{"train_examples": 52083, "spec_augment": false, "text_encoder_activation": "swiglu", "text_encoder_inner_norm": false, "blocks_per_level": 2}
Rows from block 3 of the denoiser of a small text-conditioned spectrogram flow-matching model, named by matrix and row number. Rows with one number belong to one channel. Each number is 128 + 24 x the weight over its row's rms, rounded and kept within 0 to 255. All counts start at 0. Numbers have three digits each.
After each channel's rows are labels from the 100 clips, of 14976 (inputs lightly noised), where the channel reaches its highest value: "top examples" is what is common among them. Only what is clearly more common there than usual is listed. The data: chords played on synthesised instruments. In brackets: how many of the 100, against the usual share in percent.
# convs0: first 3x3 conv (model.enc.1.1.convs.0.weight, 96x96x3x3, standardized in use, each kernel summed), inputs 0-95
# convs1: second 3x3 conv (model.enc.1.1.convs.1.weight, 96x96x3x3, standardized in use, transposed, each kernel summed), outputs 0-95

convs0.19:094113128084138096173120098107118131151149082126148098119104152131133152146133100128131143145126151103116139168165128123130148126139138146034145162166148148144122124140125130166158150137138106133129165133122135127130148114096143150068126127119046133133136122125123131146123086115131132100
convs1.19:159141158088126119101112147138151103088155080114129125127115126110145123127132153122112126140149092158128152114111128106138133127125118088110111140143100179127119125122140140122102158169117095126126125158122129124105124109158117109183105130137224110122138137130071106128161134066093138125
top examples: arpeggio (100 vs 49.9); playing: arpeggio down (94 vs 24.8)

convs0.65:128138164168115099128161106122109146132157145124119107144143113093137158150184140104105173149145117127134100113089148145145133147121104117172138131068156093134098129127167090153131124122095127167114069099123181147160088099117128121131146110143132107167104103110156122125139139131118146126
convs1.65:122159126142174162113126140144126136158101170110084091137141114136112137128077098174173103124114116165136120115158106115115118086155123103144153099162125148114143099126127131157107094108137139112133153156120110124185113168114127132095101171125146098122141124121141127102118174173096138105
top examples: clipping (43 vs 8); text has "clipped" (42 vs 7.9); white noise (32 vs 7.6); pink noise (26 vs 7.5)

convs0.40:149115142131142098117128154127152107108125080146132109125129159128146149130141132141120158106129130124098142111204133144142138155136123112149117113200098092112132123137093134089133107139098125113085176167161084148135116100134106129084126194152102124079126136104131124141113162134132124119
convs1.40:105115137119099112124108108115145174128172126160199141142114129128135115143124087129163132122148128117096110092152130134104140131116148141127075096150121112165102183077130133151153160097150141150105110078153079156140119099140134121147112131124132099092114120138099129156121154088149134130
top examples: arpeggio (87 vs 49.9); playing: arpeggio down (72 vs 24.8)

convs0.3:145120082155145107138140139153131136176139169122140162181160089138145095095144109146106133104132153162168101152122159100143102155151160148149105150124111133141146139103107092102116130163120086158131167107096104143127115113158101100133101157125129117098135094107105108124116092114135139086
convs1.3:137145138132102152179174133114142145083147094109120108088087158123147165129133135125130142118106113110101154119135118164142131149120144163090158169095110122135115097147167151127128119113161196139128134086126106137108146126156107098156115134180147140158155143110139151128130104117181108130
top examples: block (50 vs 25); text has "piano" (44 vs 16.5); clipping (34 vs 8); text has "clipped" (34 vs 7.9)

convs0.4:156118114130137151148117084161135143119127192065176102084116080114115122121114138086119149146155127161094161160143127131141108095115121159117113125135121124108146160144122168080116117106104141126148137149132129154140144158133130110095144101102107129112101179161162136152148099133138113151
convs1.4:123141127120095177146150148130137159135130086140100143121141145128117112123127113153092075130099140125181128085112146103156129133147125093125124132094143139148128134096135107114130146142140170086145109123124127132103131056150109136138106157094130163102144120153119166090145115192179108126
top examples: arpeggio (88 vs 49.9); playing: arpeggio down (58 vs 24.8)

convs0.33:071120159141105112139135105109096095177140119124133172108139121124132119126140150159116137151179155153145118150144137140118089129148117121085138146138139135137109121120114149115124157115155108086121150134159130142133126112120119155106137147108012139082130134121128091126164136107128154114
convs1.33:103102123123159108125135158074133146116082151130132103157121133157142122135144106137116133134126113112131145131124076149099126121135134133129127151113125095108136143156152105145155100142108163153131137103072175137124136123141130127102109149114067145194121142168146155155142147100095054149
top examples: arpeggio (96 vs 49.9); playing: arpeggio up (74 vs 25.1)

convs0.24:084145171105094135134151110151128094123093136129119141137133086132183132120162140116088141133143132132138098105133166106129146141158124137102151097146134134135045127127101150110158129128143148146147132142143111109118156096108082070104170146141100161114099163122150131137137112112157154120
convs1.24:169106159095142137127097163109108143082137178146127153120125151117150127134137144153171079104105101153142138165101110115141117116107160115150114137148096141120144146150173145114138152142122146130136145133120142152116104126125146059121124119124161084160179155139113079146138094125095100134
top examples: arpeggio (96 vs 49.9); playing: arpeggio down (83 vs 24.8); harpsichord-like (35 vs 8.6)

convs0.75:137116081126112105149131086144164091169166122135102157124147127122142154115070132123119162139136170152135086165118133186119144105110103139124136184148132119156129091148162101125125132082149143141118149151106125142102128086139116112123089104127125142122145079121151116125118131137106180139
convs1.75:146111119150165109138160145083143158130088128073096101104091082110081139144139153134119139126152106150101130092134160099123129134130142136094131104149086146120144181104137146142166138109112096122150116090155120105128173157091134133120118135137143110104089114130110160151158119120111085138
top examples: arpeggio (96 vs 49.9); playing: arpeggio down (61 vs 24.8); vibraphone-like (31 vs 8.2)

convs0.48:101088135136135148145116095146127075117116131129168153130112144169177121118131119130083094106106114120091102144147145123135136140131145094135154144100099137170137162113148183142114130046111144171170134120122117130095147125115118133113164128122123118151126122122123115144145119072154159152
convs1.48:182112192126095110163119179144143139114115132147098127122134146169133131123104105089131180124155098116177119122137118148147142137092081146124112084169159122127162129122128088124148118121170184126094108135152152123110168107113137147143127158149109128114095135150132130118136134107117117119
top examples: arpeggio (89 vs 49.9); playing: arpeggio down (75 vs 24.8); clipping (32 vs 8); text has "clipped" (32 vs 7.9)

convs0.68:161147181110170177111123129117163147133154141144090093142099105132131139089129167132120108106110144149145131107132183185128100138124120120150168118089126129118145090107164121108141110081083119112129140092119134128113159100078119145143123153129136149145089096118132135106095125136147140140
convs1.68:115087118144104102126129129125126124150125135136165132131143120095096120129129114095098143157156142138140100118145109076154153117107173063107128134131202139100111127138174130132100153123170172118151126156082146131169104112148148114129141115147092099089118144124143132132140104142160152094
top examples: arpeggio (99 vs 49.9); playing: arpeggio down (98 vs 24.8); white noise (31 vs 7.6)

convs0.31:124138150085140102162104129083126055132114111140144123117124143137138129114162123153147143121116125149145133115163166101114121112130131099091139148122128172142085127118151133115147126110127134091149107112169131125113146103153160060076141115127069133147147170142147159109138091164116145133
convs1.31:082134121106160126151116127118065187120171186100102108146127115103131116121130143124144107138135136105118130151136110159175146162143178161104102149168121101136115146130131135129109166129133127126133120164132165126140097097117124106142114130123128137169097132121103085172140181110124144153
top examples: block (67 vs 25); marimba-like (40 vs 8.2)

convs0.20:119125110146115161186162113130120098115138136142088144134076125152144106153144120134107131091181100109133122170149124157090166127130133108100144125163145100116133149134121129109087129144099118139133163131131189107149148077150131117140124159119103125114057109140113094136140135128104145159
convs1.20:116091115158142139087095130132171141137100110106143109130153149093115114140095157140122125149132148118112162100086107160118138136145121116134106136119108195151126079151155146147122131120124108107124080169101123095157111141140109120133124109160107182158168155104151122170116115171096127114
top examples: block (63 vs 25); marimba-like (48 vs 8.2)

convs0.50:139110128129119104132142156117150129156134121155116094175112093126147140098121116130136102118151141150115127170153130111111139072165106118117096137193099129122114113161091148111117128131130113094134165237116107119126144110120152097095100136124134127111124113142129125172153129113103136152
convs1.50:132141130126126162163087128115120135102115131105142177113127148108152106142144151122106142126147099124128108074107084142116146153117156138122117131099148154130129165075102073107133143122117136162128095076154132152090136138174137129141159098061127141115115175125115072116129132135142127119
top examples: arpeggio (88 vs 49.9); playing: arpeggio down (86 vs 24.8); mains hum (28 vs 7.6)

convs0.77:108117129093155088136116111135167125112183085151136168099103151075100144115134129153103134135126118124105138165143110103114127123185146163107125176139110157145132128149116123114130146143128096047161137132136109109131135132150131119088110138132066109113111128141128136160151137166133138140
convs1.77:118094103163117105160104158155093156142129158123149101102142109180150132136106108111156112105130132073142125124107134154160138123122128149130116114099140104133116123111099131133155101145121138149063131124169170129166144118071141145096176100138101153165102125143132103113122087109136117095
top examples: block (55 vs 25); marimba-like (50 vs 8.2)

convs0.92:133115151196150149124154159144096141169125144154159061122123146139147145154126121090141133144092102143108084120146148147097119159127124119151107140093102140128089097134119083147125127148110146076120094107125137114159139121108134104146119105126153157113140142086142156099097145135082125113
convs1.92:121121116107128138104118131125131082149136157152076109141129109172106121152140136076139111118142119117132170160138134109136123133156152135144112141110172137142170116137133131142142132083159135133096125112107149118143169150114089165093115096150121107107152081161084080128162147105089152174
top examples: quiet level (63 vs 28.8)

convs0.15:094184101142103100119134107146116130124127119124145102121155130145135101132139102138156123115120161155119113114078147087132130122137120143077133124116114125148109120165144141156125133118114133100071072215111135165116132152136122118139104153120102138135141145109078151149169138133182137135
convs1.15:159081150136150139069153105137096155148116174092123158143099151143108124152157165130100155114144160122146120157153129170137085120127140105175143138137146116078156132103089110114194132108125118148148130145136109130165099148127150147109150128130140110096127109142124120113099155127088117129
top examples: arpeggio (84 vs 49.9); vibraphone-like (52 vs 8.2)

convs0.29:088182144074104081101114124180094144145115164157089056149193162118123148135125153132136143123132154112149087089120133130152126125151136118124099139139129099108130115124132116134118115111131131126138120128166079131147120120123117118165112120116174120095109134152135115145145155113161135125
convs1.29:193098102080151170094127152088120113139098126112112109119154121129117130126124112102114112127113136133099144127143139114121130084145122103133142135131144149116165132148129164104119121139111101090124146131167129104122133145113084153087156132181080136107145099078148127123107112185145137075
top examples: arpeggio (96 vs 49.9); playing: arpeggio down (58 vs 24.8)

convs0.53:109151119120131143123142110138156094080119145139112150159092139173136112096133107142110084142131146128129179119152138148092121110149088078112144133152131115103100161081160131128154193108144154128155142089146152116114145123138115071133152141097146130121102122145109131156149096080125129119
convs1.53:161128122110102152090136138148153127135128112132124081147154141088106112141109185129126145066130124117126135117100168108141123125123115157130081092103128131152161157117135147141122096146102106132090123183138094129129126100133096143113145144175146163111157151122162173097111162145106163119
top examples: block (61 vs 25); marimba-like (47 vs 8.2); instrument: harpsichord-like (28 vs 8.6)